Rows from block 5 of a small self-supervised image encoder, named by matrix and row number. Rows with one number within an expert belong to one neuron, the router's apart. Each number is 50 + 15 x the weight over its row's rms, rounded and kept within 0 to 99. All counts start at 0. After the name is the row's rms in percent of the matrix's.
After each expert's rows are labels from the 100 images, of 14848, where the router gives the expert most weight on average: "patch colour" is the nearest of a few named colours to the mean colour under the peak; "responds to" is what is common among them. Only what is clearly more common there than usual is listed. The data: rendered solids tumbling over patterned floors. In brackets: how many of the 100.
# router: router (model.blocks.5.mlp.router.weight, 32x128, trained with AdamW), inputs 0-127
# up: expert up (model.blocks.5.mlp.up, 32x64x128), inputs 0-127
# down: expert down (model.blocks.5.mlp.down, 32x128x64, transposed), outputs 0-127

# expert 5
router.5 096:60 40 43 45 33 33 46 64 54 60 51 72 72 56 45 47 43 54 75 64 64 43 29 60 58 35 63 52 69 23 52 39 50 24 63 33 38 40 34 50 30 56 59 44 40 74 45 33 50 22 76 28 63 40 42 79 48 70 70 51 45 39 66 43 40 36 51 58 77 36 56 36 41 07 69 45 68 53 92 60 32 56 63 44 35 62 52 45 42 52 29 68 42 33 68 81 37 35 45 62 63 60 40 44 58 40 60 43 26 78 40 19 43 35 47 44 33 50 36 50 36 53 74 26 55 37 50 38
up.0 097:66 50 40 44 49 31 53 49 41 47 62 55 55 36 58 31 38 25 42 72 50 53 49 61 46 39 14 47 36 51 33 58 60 34 40 81 76 69 44 37 66 46 33 44 40 46 63 46 38 49 31 90 28 33 65 54 66 45 70 14 39 63 60 50 53 35 44 48 56 52 71 52 46 15 59 64 37 14 44 37 36 29 70 75 69 35 67 49 36 45 82 63 53 62 57 46 78 74 36 32 50 48 37 46 40 50 44 57 65 19 53 31 27 63 61 56 28 73 35 47 55 49 57 60 73 54 59 55
down.0 106:68 57 15 48 43 48 66 48 39 42 60 68 82 54 54 51 30 42 52 21 55 09 62 42 44 31 50 22 69 41 63 49 53 47 65 40 29 53 57 63 48 60 62 52 53 41 52 11 68 48 45 48 50 60 48 34 46 55 53 58 52 75 76 36 68 29 64 27 63 27 61 43 69 39 56 38 44 75 49 37 69 47 52 32 57 49 45 40 24 76 64 42 18 64 36 09 57 39 56 76 55 78 55 31 63 69 67 48 57 22 41 52 43 32 49 41 40 58 36 41 39 65 42 57 49 47 37 46
up.1 098:32 58 37 82 35 71 53 52 46 45 56 37 44 48 67 35 59 56 62 37 30 18 57 51 61 46 81 61 47 32 57 53 66 40 35 68 52 43 57 45 59 42 66 23 65 18 25 58 37 63 09 25 38 54 36 34 24 68 51 71 57 46 55 70 55 47 52 42 65 29 66 30 33 56 20 52 57 35 58 46 65 59 50 58 68 28 49 13 75 42 51 36 48 56 40 54 86 38 45 66 66 45 41 50 60 51 38 66 32 64 55 63 53 42 41 37 58 67 38 78 45 68 42 57 46 52 76 64
down.1 102:55 39 33 56 64 54 75 79 72 45 57 62 65 28 70 81 55 50 48 49 62 53 65 27 71 28 45 59 49 38 54 66 32 51 58 44 55 25 55 54 65 53 48 55 39 64 69 42 52 28 50 58 35 61 43 61 50 47 76 35 92 70 54 32 42 43 54 55 37 57 52 42 63 36 37 44 26 28 22 54 39 38 48 46 30 31 68 47 66 76 45 57 54 24 52 64 64 33 69 47 51 30 58 60 51 70 58 81 53 72 57 43 10 42 79 63 71 51 49 69 42 33 53 52 25 42 62 27
up.2 107:38 51 57 61 50 36 55 64 18 48 55 61 57 50 67 56 22 57 57 24 49 51 53 28 46 39 30 43 67 63 44 46 41 45 47 30 34 36 47 58 54 61 59 25 16 24 80 70 36 27 62 60 69 45 70 70 54 49 55 34 62 26 43 54 60 53 52 79 58 49 59 42 59 44 45 15 43 46 71 65 63 42 52 45 62 68 11 64 41 17 56 58 65 57 33 56 53 69 56 50 33 61 90 48 50 35 41 60 54 16 17 57 56 54 52 42 35 49 53 63 62 48 29 65 64 43 69 26
down.2 105:19 59 33 69 59 56 44 53 50 57 76 51 35 50 31 47 24 26 63 51 55 63 23 56 41 49 41 34 66 40 54 38 68 60 77 13 37 46 38 73 47 34 60 29 50 57 42 37 49 40 41 67 61 55 79 52 48 50 40 30 33 54 52 44 48 31 51 13 77 56 44 80 37 42 83 55 53 61 33 63 43 45 34 36 86 55 32 59 29 43 43 46 58 53 36 22 40 62 56 44 68 25 42 50 69 54 42 72 22 53 35 59 42 38 48 69 40 60 62 33 21 38 61 69 47 65 44 41
patch colour: brown (51)
responds to: count: four (80); light from behind the scene (58); brown object (44); sphere (28)

# expert 4
router.4 106:53 54 32 58 30 50 48 87 59 68 43 50 52 48 34 49 62 38 81 69 36 29 46 76 43 51 32 39 44 46 45 41 39 62 72 61 39 33 41 39 43 53 29 49 56 56 56 33 68 42 26 51 70 34 41 37 61 43 51 39 59 22 52 72 57 62 25 52 54 55 55 63 31 65 26 50 61 55 47 34 14 63 52 20 40 19 68 42 61 40 41 33 51 61 45 18 34 66 37 24 51 47 43 36 47 49 53 88 45 72 71 44 82 38 39 44 64 69 45 51 60 63 20 28 57 28 56 50
up.1 095:67 58 41 56 43 47 47 46 29 60 55 27 34 23 63 42 27 65 36 40 67 67 59 63 72 40 26 38 37 55 56 49 52 66 53 53 47 31 63 40 20 38 48 62 33 69 43 51 65 48 45 00 60 20 54 41 51 67 52 52 35 60 54 52 46 28 67 47 48 52 65 18 34 56 41 39 75 18 51 50 49 42 61 42 55 60 68 48 64 49 59 77 34 75 27 28 13 76 75 53 36 37 38 65 41 50 81 55 70 53 47 42 82 50 43 47 55 51 41 59 39 64 61 49 37 47 50 61
down.1 101:49 59 25 72 47 63 43 77 60 61 48 25 58 30 67 35 59 39 42 43 48 25 62 52 54 51 31 40 58 64 54 43 44 49 62 42 67 42 48 49 48 34 64 48 50 64 65 36 63 08 57 67 47 39 18 28 69 43 57 42 50 32 56 57 51 59 17 57 39 35 54 15 21 37 80 46 51 66 21 59 58 41 21 64 50 45 45 81 34 42 46 68 41 67 47 33 48 61 52 42 55 43 23 72 42 49 51 71 54 21 33 61 59 47 45 62 61 41 70 40 55 70 62 54 79 14 59 47
up.2 102:17 50 46 56 10 39 51 46 41 57 51 39 46 52 72 60 51 23 43 66 37 45 30 55 66 59 44 84 73 67 26 54 67 40 32 46 61 69 56 51 48 56 61 75 57 43 44 56 49 60 26 47 56 37 40 42 32 49 57 38 55 59 37 50 14 72 23 39 51 37 48 54 29 59 48 61 47 69 19 91 47 61 47 29 56 21 69 51 44 36 31 49 73 41 46 37 95 28 37 77 60 37 53 63 48 51 66 43 68 63 68 32 52 40 55 76 58 39 68 48 55 51 51 44 41 56 44 48
down.2 102:73 38 65 52 67 52 62 45 38 55 40 48 37 48 75 48 42 32 62 62 47 80 57 54 56 70 69 49 37 52 53 62 43 58 26 54 68 22 56 61 60 33 47 57 39 52 17 82 55 43 61 61 39 57 52 80 45 57 21 53 48 39 49 35 61 55 49 20 32 77 51 60 48 65 50 55 62 64 49 42 73 49 50 47 38 48 42 32 61 81 48 44 17 61 44 28 39 34 67 92 32 55 39 51 31 47 55 72 48 67 72 34 25 55 51 72 73 41 60 52 75 38 47 81 40 44 33 25
up.3 103:67 58 57 45 46 54 52 48 58 58 32 63 53 72 59 26 53 52 72 89 62 53 31 44 45 42 45 61 44 72 86 37 45 44 83 31 66 46 40 54 53 43 38 72 54 81 62 63 28 67 45 59 23 50 34 43 49 32 72 46 56 50 48 44 48 32 84 47 14 54 55 60 37 62 52 48 20 48 63 28 27 32 59 37 40 63 44 55 54 38 43 68 48 34 48 55 57 00 49 34 67 32 52 36 44 74 35 63 65 49 59 45 48 49 54 44 56 32 72 55 55 43 74 55 48 52 35 39
down.3 096:59 22 45 55 26 57 62 13 41 45 92 59 42 64 48 66 38 70 36 33 36 71 57 64 69 53 72 63 69 44 34 43 67 52 46 36 57 26 59 59 66 76 39 35 53 54 46 70 39 80 25 60 60 41 58 34 35 58 34 31 20 48 58 61 67 64 47 39 28 67 62 16 74 41 51 61 46 65 54 72 71 59 59 47 39 36 51 76 56 51 50 58 35 29 60 59 20 58 41 50 71 62 57 36 51 47 69 54 57 32 43 44 56 26 56 70 27 42 51 29 53 43 62 45 51 61 52 70
patch colour: brown (69)
responds to: light from behind the scene (81); count: four (70); sphere (26)

# expert 28
router.28 110:50 60 50 33 38 39 30 55 76 34 49 59 52 64 51 33 52 74 66 47 47 10 12 48 46 27 62 48 42 57 22 68 49 35 53 65 63 52 50 50 73 32 32 41 50 39 27 50 27 81 57 20 26 47 30 71 71 61 49 95 56 59 23 22 52 56 56 60 46 54 67 25 65 30 37 71 27 43 49 28 59 64 49 49 49 41 61 59 41 42 59 59 50 43 38 51 84 36 70 50 52 59 58 59 77 64 31 40 80 62 42 58 48 55 62 42 40 53 52 55 43 48 57 58 42 38 43 53
up.0 096:65 58 54 76 45 59 55 57 39 35 61 61 47 53 41 25 32 66 56 51 38 51 49 64 54 58 38 47 38 62 53 47 62 49 67 11 24 43 70 50 66 31 19 26 28 27 88 40 93 40 42 62 39 49 37 72 54 62 71 44 56 46 50 65 48 75 25 59 45 61 35 55 60 50 45 71 28 51 61 40 77 28 42 34 54 49 38 71 60 29 72 46 55 33 90 29 68 59 86 40 59 57 64 48 40 53 41 58 62 32 33 53 37 47 58 50 33 68 58 71 44 51 45 45 55 34 53 53
down.0 090:55 62 15 58 55 49 36 36 59 41 70 38 69 40 57 51 32 54 39 45 33 53 66 68 42 43 12 40 71 64 48 23 59 24 46 38 63 51 63 75 46 43 67 45 51 63 01 39 26 59 40 47 74 38 37 31 53 42 41 41 52 83 35 69 28 59 59 70 45 67 59 65 57 53 43 43 69 74 31 47 33 67 58 57 48 53 67 72 34 60 44 36 83 48 50 67 61 38 21 33 38 42 60 63 32 59 53 39 66 39 58 64 62 56 40 49 44 38 68 70 70 62 65 34 52 63 43 69
up.1 099:42 37 64 56 38 40 52 85 44 72 61 61 36 98 52 58 36 39 21 52 54 75 56 57 39 48 35 32 45 44 59 69 50 63 43 55 51 30 64 41 29 48 74 69 52 37 87 48 35 47 18 48 44 29 61 61 41 54 44 42 71 71 56 63 53 59 78 60 23 59 68 41 63 91 21 40 79 58 50 59 43 45 24 39 48 53 37 46 58 45 65 76 43 47 56 65 46 39 54 47 52 27 36 59 46 29 37 50 32 68 24 46 54 65 48 46 44 35 35 75 55 40 38 72 58 37 54 48
down.1 101:20 56 40 41 69 38 57 57 52 60 49 46 48 51 31 72 67 51 41 75 48 84 26 61 37 47 57 67 42 38 40 47 46 27 62 72 36 58 84 40 47 58 38 51 49 70 37 63 42 36 19 37 64 55 59 86 68 50 50 39 71 60 65 73 49 46 24 15 43 67 62 47 54 66 33 50 48 37 40 31 48 47 56 54 30 46 46 60 75 36 39 49 59 50 70 44 38 50 80 57 38 72 83 60 63 66 52 41 20 61 44 34 34 46 72 58 09 52 49 64 57 34 55 65 34 65 48 49
up.2 102:59 46 47 45 54 29 48 35 28 48 37 58 54 34 54 72 33 17 53 64 60 49 53 17 76 46 66 41 57 43 77 38 31 49 46 62 57 38 70 70 13 53 57 61 30 64 19 42 52 54 43 45 57 62 38 44 12 41 40 32 38 73 63 29 62 53 42 45 67 63 55 50 51 63 52 54 41 64 66 18 38 53 27 43 47 33 49 33 49 59 41 25 51 69 46 62 44 54 56 44 42 66 64 57 80 21 77 78 41 64 30 46 68 64 53 39 65 55 08 51 58 41 46 44 61 62 36 68
down.2 098:54 49 44 53 44 51 50 35 25 63 56 58 37 19 51 94 67 44 37 47 69 37 70 65 45 53 62 65 25 71 45 43 89 34 32 50 26 61 48 65 68 56 40 46 71 36 41 55 45 55 37 35 26 51 57 65 41 36 23 43 40 43 43 63 48 42 62 61 39 32 49 50 65 47 27 46 68 37 49 55 62 58 58 30 43 27 30 49 78 46 81 37 53 23 53 27 35 41 68 55 67 56 63 80 51 69 60 36 58 74 28 28 69 44 56 63 50 55 40 65 78 39 52 71 29 52 40 67
patch colour: grey (95)
responds to: count: one (55)

# expert 0
router.0 100:70 35 29 37 48 70 54 31 76 36 54 69 65 56 57 47 53 64 21 46 51 46 61 54 33 54 59 47 58 60 27 57 48 52 49 58 37 48 59 52 59 49 39 44 26 82 43 51 50 66 30 38 54 52 19 79 66 41 53 75 56 57 48 38 49 67 57 38 53 59 36 52 50 33 61 74 30 38 39 76 52 54 42 15 44 28 31 69 44 51 39 49 70 60 29 42 41 64 33 42 65 48 51 77 61 47 08 25 74 43 60 55 51 64 59 24 26 53 72 37 22 47 60 48 16 50 32 72
up.1 098:45 40 21 33 46 62 37 55 22 52 47 49 23 53 30 28 69 17 71 53 74 70 77 53 33 51 53 58 38 54 61 54 75 86 28 54 58 78 72 54 46 37 44 72 55 61 46 62 57 52 35 60 44 49 54 31 45 46 46 79 59 55 49 70 32 47 41 33 44 64 45 70 61 46 31 52 43 37 29 51 65 56 31 43 70 33 57 34 62 45 41 50 42 35 49 61 48 41 51 35 83 81 58 26 30 37 41 34 40 50 45 60 31 43 56 50 51 89 69 68 65 44 43 33 52 82 37 37
down.1 100:58 37 50 52 62 55 57 39 54 29 83 42 47 83 64 50 58 41 41 43 29 35 58 52 55 87 65 33 60 72 33 73 20 67 35 50 84 57 40 37 36 46 57 52 41 57 48 78 54 66 58 42 26 40 49 61 53 40 41 42 55 59 50 56 57 44 27 31 56 42 81 72 78 88 37 39 24 37 43 28 12 44 41 43 63 38 55 32 78 43 68 61 58 42 46 53 32 62 57 40 62 33 56 47 65 55 41 37 38 57 67 86 60 36 42 52 65 42 61 43 64 56 35 26 54 50 49 42
up.2 101:88 63 16 31 71 44 51 40 75 36 53 31 71 89 59 43 28 49 51 59 28 53 25 81 39 56 41 55 55 42 40 40 31 29 58 60 34 68 41 44 71 52 31 29 37 71 45 42 62 76 74 58 70 44 37 30 52 54 55 39 53 47 48 58 37 49 57 33 55 61 49 32 45 38 52 52 57 68 46 48 41 49 48 31 48 56 60 51 82 48 43 31 59 42 78 57 87 48 36 41 39 51 34 55 45 55 80 60 55 43 46 67 41 43 49 51 33 68 54 20 52 49 54 20 47 27 83 47
down.2 099:78 53 62 52 48 66 61 60 40 52 34 40 38 56 20 25 46 59 55 43 72 15 69 79 26 47 59 65 38 37 75 60 39 42 37 49 60 19 56 39 40 40 61 48 50 31 61 63 48 50 39 55 51 35 26 28 54 45 54 48 22 40 66 73 65 50 53 45 42 73 49 49 34 29 50 45 72 30 35 58 47 80 63 66 46 57 58 62 54 50 68 45 52 57 57 62 92 64 33 45 62 60 79 47 49 22 74 57 43 35 19 51 73 66 57 62 17 55 58 47 44 39 48 43 46 71 41 28
up.3 088:71 59 26 37 47 32 63 60 41 72 43 40 27 46 47 59 59 56 80 45 77 51 40 56 49 46 58 62 59 48 61 40 50 46 53 64 59 51 54 45 28 77 58 23 58 54 37 70 37 40 40 35 50 14 71 26 34 61 26 22 58 46 77 33 49 49 40 37 59 35 40 67 58 50 46 32 24 74 28 62 47 65 73 47 50 50 49 25 37 59 52 46 30 46 53 62 45 48 50 54 40 74 69 32 41 81 42 41 83 74 66 58 68 58 64 42 43 27 15 70 46 30 48 40 68 48 72 51
down.3 091:45 45 63 77 80 35 64 09 41 53 34 57 56 41 59 66 32 31 44 45 42 51 48 73 42 63 63 65 52 47 58 74 63 67 47 47 41 37 52 50 30 34 53 55 41 65 47 54 41 38 73 66 59 75 19 56 57 50 36 37 54 41 77 48 50 62 40 52 39 49 63 49 60 37 17 64 70 72 49 71 46 51 59 39 35 52 37 45 53 55 78 31 76 50 50 67 57 67 51 56 36 30 64 20 62 25 57 52 61 56 45 55 38 26 24 45 19 75 37 45 42 55 43 41 19 71 12 53
patch colour: pink (50)
responds to: count: one (73)

# expert 17
router.17 101:17 56 71 76 69 29 58 38 14 33 43 45 38 70 57 65 47 53 23 27 44 51 45 49 54 42 57 39 41 55 57 71 49 54 40 49 77 48 65 47 36 69 51 73 48 35 67 46 45 65 52 52 10 65 26 53 26 63 16 26 59 43 33 52 42 38 60 83 45 48 74 57 81 47 58 54 28 13 80 45 62 65 69 51 59 41 55 62 39 67 50 66 61 39 45 34 45 47 36 49 45 67 28 49 41 57 49 21 55 40 53 53 50 31 54 35 62 47 66 30 34 55 45 69 59 42 48 47
up.1 098:43 46 24 47 58 36 63 51 44 46 35 66 46 30 62 67 34 53 55 57 39 71 63 53 42 61 27 28 63 74 63 61 73 48 26 49 46 79 41 44 66 37 53 49 37 66 32 58 44 57 58 66 41 40 60 45 34 51 49 61 18 28 54 55 52 88 45 35 44 67 48 42 47 58 64 35 91 69 52 17 83 42 26 50 43 12 39 70 53 59 58 39 36 33 36 40 46 43 89 55 59 44 54 54 42 38 41 58 67 53 23 49 24 41 73 59 66 56 35 59 35 56 53 68 66 57 36 39
down.1 105:55 63 55 62 51 48 31 76 59 38 57 20 51 74 79 72 43 50 76 39 58 32 40 16 07 55 50 51 33 37 80 64 71 81 41 66 54 47 57 61 66 34 45 56 75 46 60 54 59 57 59 49 50 54 48 36 56 69 78 51 54 36 57 34 66 27 20 46 50 22 66 50 37 57 62 35 19 43 44 49 48 68 39 47 57 45 63 31 47 40 63 56 61 60 24 49 22 51 55 48 47 14 65 62 58 60 37 49 58 56 43 84 53 48 35 38 64 30 42 54 61 64 45 44 41 41 72 40
up.2 103:16 38 58 63 33 54 46 66 71 47 38 24 42 64 49 60 73 52 62 48 52 65 54 49 35 59 59 68 47 46 65 62 52 61 30 54 36 84 70 64 44 36 43 59 41 41 37 50 52 48 64 60 57 43 34 50 17 38 51 20 51 60 40 55 49 70 77 18 50 37 48 34 35 58 54 48 85 57 58 96 76 52 44 51 39 53 30 52 58 20 17 53 22 48 45 59 62 44 32 50 55 51 74 52 40 29 76 47 42 53 59 45 69 44 74 64 42 35 34 82 27 45 54 34 39 50 49 38
down.2 105:36 38 35 14 75 21 45 80 56 76 45 35 52 52 54 44 62 35 46 73 67 48 44 40 47 44 48 34 35 54 52 52 40 28 32 36 53 72 59 57 54 33 49 36 33 42 74 69 33 65 33 37 35 73 28 54 76 46 44 63 48 86 49 48 41 60 38 46 49 65 69 57 73 54 36 43 42 70 91 71 34 29 25 40 47 65 53 41 13 57 46 49 46 31 55 60 58 61 67 53 46 57 63 65 60 55 54 39 47 42 49 55 59 80 47 48 61 42 47 54 52 52 44 14 66 82 69 50
up.3 090:49 56 28 61 63 52 32 38 14 60 51 67 58 55 37 51 79 50 29 27 43 24 34 45 17 46 82 33 57 47 29 47 67 70 43 58 48 59 58 46 75 13 53 62 40 57 57 83 99 71 69 41 42 24 44 37 50 67 48 68 64 49 67 49 23 38 48 52 47 58 35 54 41 16 59 46 67 44 48 33 62 45 40 55 60 74 48 77 37 50 55 43 58 53 61 49 55 64 75 60 58 42 41 56 50 27 59 51 57 45 43 50 53 70 34 66 64 48 36 36 45 32 48 58 40 60 48 46
down.3 086:69 58 24 38 18 19 41 37 31 66 56 50 53 79 50 19 55 61 59 48 37 26 66 66 56 56 55 33 65 53 33 34 84 42 54 28 79 53 28 51 28 52 50 75 54 69 57 65 72 54 69 34 59 62 67 42 52 28 57 62 69 44 44 67 44 61 59 48 51 43 47 32 47 50 44 52 43 51 17 27 32 25 33 48 47 59 59 45 41 68 60 76 43 38 36 37 48 59 46 39 68 39 23 65 61 61 45 60 56 55 38 34 37 59 79 41 42 55 72 62 32 59 53 35 27 27 80 50
patch colour: brown (73)
responds to: white object (45); its colour: white (32)

# expert 30
router.30 114:19 71 38 67 32 45 41 58 19 61 52 52 48 56 80 75 45 39 70 70 42 37 42 48 61 70 32 71 34 71 64 52 44 47 72 34 61 25 32 62 33 76 69 44 47 37 59 42 36 66 43 57 71 36 47 53 46 47 75 47 48 33 64 60 46 53 15 19 65 63 48 50 49 50 63 22 51 78 30 41 45 36 37 60 57 35 63 57 73 45 52 39 57 76 74 52 57 49 41 53 33 31 64 48 53 80 64 52 48 46 38 68 65 56 28 49 23 67 63 37 63 62 48 22 49 45 48 75
up.1 106:33 59 44 68 61 68 52 53 27 46 56 34 51 50 95 57 42 43 28 42 46 41 29 48 53 50 22 68 57 44 28 66 47 33 50 49 48 58 57 51 66 37 29 43 29 03 50 67 87 38 74 54 42 25 29 80 45 64 45 36 21 57 44 51 60 54 52 67 66 43 61 39 66 65 45 55 49 42 52 52 79 27 24 55 51 63 53 70 57 49 39 67 47 45 67 40 34 52 45 78 28 62 14 45 58 51 52 30 41 44 70 55 23 54 58 45 31 38 52 56 60 55 36 47 55 70 30 61
down.1 100:73 51 44 61 39 30 48 48 63 53 52 48 53 69 45 50 67 46 48 29 40 65 64 42 62 53 38 45 57 54 47 58 62 80 32 44 80 66 54 50 58 28 37 36 40 38 67 67 24 89 59 59 62 52 41 81 73 55 72 37 70 53 62 37 66 93 23 40 26 30 65 57 76 30 60 59 38 18 68 50 40 53 39 66 40 54 50 47 48 37 59 56 44 70 41 31 30 63 42 54 51 28 25 64 42 42 64 48 53 52 81 37 59 33 31 58 53 63 70 78 39 60 38 42 30 50 66 52
up.2 109:42 55 43 53 40 63 75 56 68 53 66 29 45 37 52 44 49 74 11 57 43 12 11 29 44 52 62 62 52 41 51 46 35 66 51 43 74 63 39 58 86 56 61 41 35 56 80 45 66 33 72 64 48 77 32 18 61 47 83 59 43 41 75 64 17 36 27 26 62 35 51 57 45 52 68 28 58 38 38 70 48 53 36 47 45 72 63 50 43 37 61 34 33 54 57 64 52 55 71 56 48 49 33 35 39 53 45 40 49 50 69 59 40 48 63 44 55 60 64 72 38 64 50 64 40 38 65 70
down.2 111:48 39 62 42 60 43 37 35 58 41 61 46 52 59 17 53 71 65 48 24 45 40 63 66 34 38 43 53 84 57 34 37 33 37 41 36 51 71 41 29 29 80 57 31 61 67 64 28 53 66 21 62 42 24 66 56 31 65 48 52 82 32 40 58 56 40 87 62 43 42 64 41 75 73 74 49 73 41 43 57 33 45 50 64 76 61 53 36 48 51 23 29 30 42 45 42 64 44 62 59 72 61 20 62 48 28 62 47 38 43 25 56 56 40 50 34 41 41 45 27 56 46 58 48 25 46 69 63
up.3 096:62 44 71 40 33 50 50 46 49 36 46 41 57 47 55 46 66 50 58 58 39 51 58 59 63 67 33 41 36 34 42 42 48 14 38 18 47 60 57 70 38 45 56 52 53 71 64 52 21 43 45 45 56 44 42 48 43 46 36 49 34 22 52 54 74 47 58 55 61 53 83 54 48 39 44 49 56 57 54 91 74 42 26 42 43 47 60 81 82 61 66 69 73 21 62 97 69 30 33 58 42 33 30 22 55 57 56 71 56 19 35 37 31 43 33 55 71 71 63 59 34 53 48 53 57 49 33 41
down.3 088:72 46 55 53 32 53 65 50 29 49 48 19 22 64 57 42 34 38 47 45 45 27 34 62 26 51 50 63 45 21 65 45 68 62 31 34 48 38 17 37 30 57 71 58 56 50 49 63 70 71 46 18 66 52 35 55 31 64 38 35 48 40 64 48 61 86 45 68 73 52 47 49 47 45 73 21 35 41 46 63 31 57 64 35 65 46 48 60 40 43 82 72 58 28 54 36 62 47 69 33 58 63 32 16 34 43 56 65 44 56 24 19 35 58 55 44 81 54 54 61 32 43 43 58 40 47 46 40
patch colour: brown (82)
responds to: count: four (71); yellow object (60); orange object (56); its colour: orange (32)

# expert 18
router.18 123:28 53 60 66 47 85 51 50 64 69 59 16 65 85 57 39 55 48 73 46 31 30 18 69 57 37 18 35 43 50 33 53 50 53 57 53 77 20 45 31 31 36 42 54 73 62 40 40 68 65 55 43 58 39 34 41 55 48 59 39 62 34 70 62 57 51 29 40 52 57 56 66 36 53 39 28 39 64 72 89 45 54 48 55 47 35 79 58 34 48 48 71 50 49 49 63 63 52 59 29 78 41 41 44 36 47 82 67 26 46 62 39 48 43 16 38 60 59 46 76 58 44 54 49 43 49 50 63
up.1 089:52 32 45 59 27 47 61 53 56 34 42 86 54 72 91 43 47 78 43 39 54 37 18 57 44 52 49 45 50 56 44 50 89 16 35 48 60 70 40 35 70 39 54 59 51 39 41 32 61 68 55 60 55 64 52 38 47 81 34 49 26 43 51 51 44 43 46 18 43 73 58 25 22 68 44 30 31 49 48 15 61 55 63 37 40 45 58 52 39 70 53 44 47 51 56 43 27 60 27 70 42 44 59 54 28 43 65 63 68 41 81 71 49 51 36 61 48 35 38 47 48 66 57 65 54 76 30 60
down.1 087:28 53 38 59 60 48 77 48 73 55 44 46 46 42 66 65 33 46 45 75 63 58 68 46 48 49 59 57 15 64 55 36 54 59 67 55 47 81 46 31 35 32 41 32 80 37 48 25 59 64 59 38 62 30 60 45 37 46 46 57 32 51 53 40 45 52 53 44 26 43 43 36 69 67 59 28 42 39 63 20 26 36 39 47 63 55 60 34 45 37 38 76 15 39 48 81 78 78 42 63 56 57 52 46 42 64 70 45 30 54 73 28 48 51 42 56 45 31 42 72 18 60 48 51 64 19 21 40
up.2 105:50 52 44 65 58 25 43 26 81 54 54 58 55 50 87 76 08 64 53 37 40 74 37 81 48 41 53 70 42 52 28 69 56 64 38 55 50 27 46 41 44 41 57 64 51 57 57 62 56 57 47 48 27 58 49 49 41 40 64 38 34 47 35 57 17 14 47 33 53 29 00 69 44 50 49 61 61 69 50 44 57 68 49 38 42 74 69 49 55 63 55 46 60 61 48 51 36 62 57 46 44 47 30 73 70 47 38 32 50 66 44 49 36 50 38 49 57 70 65 17 24 48 41 33 63 55 33 69
down.2 109:30 45 42 53 59 53 46 29 24 34 55 55 59 19 62 61 37 60 89 35 47 73 41 29 53 42 64 54 51 73 30 36 68 49 32 48 42 70 62 51 39 41 64 37 56 62 76 60 42 49 47 62 45 45 47 34 56 49 85 44 64 26 50 14 57 18 47 49 50 68 39 36 76 36 22 54 65 39 67 73 46 42 32 33 63 39 34 53 52 58 45 60 71 20 45 61 56 50 55 58 55 62 38 48 47 73 23 42 16 68 55 53 15 43 64 51 51 38 55 65 63 62 45 59 24 51 73 55
up.3 103:53 63 79 49 51 62 42 83 39 54 62 56 52 71 69 63 44 60 64 70 65 24 34 44 56 38 22 36 52 31 57 40 16 73 48 46 50 43 39 52 37 52 26 08 49 91 29 37 42 54 70 53 44 69 49 27 64 51 71 69 55 41 53 62 54 61 40 50 68 59 68 49 32 69 41 54 56 40 59 07 53 53 61 58 56 59 46 51 41 57 69 57 43 57 73 47 53 44 38 54 22 57 45 59 56 14 52 83 43 44 33 49 33 47 58 63 18 47 59 53 38 45 77 62 44 37 54 43
down.3 098:99 51 13 65 56 57 47 56 39 23 60 59 48 47 53 53 43 54 41 79 43 27 68 35 36 50 57 46 30 42 62 38 43 52 41 71 69 32 57 54 69 58 55 50 39 43 59 63 56 19 46 17 43 65 33 23 75 65 62 61 64 68 45 40 33 61 45 37 60 53 52 70 54 37 31 44 40 49 35 36 51 33 48 34 45 42 56 39 20 58 43 40 76 37 53 43 34 59 51 50 48 22 69 65 57 35 59 41 42 24 31 64 14 69 41 48 40 46 40 62 24 62 48 28 62 36 26 64
patch colour: brown (62)
responds to: light from behind the scene (78); count: four (65)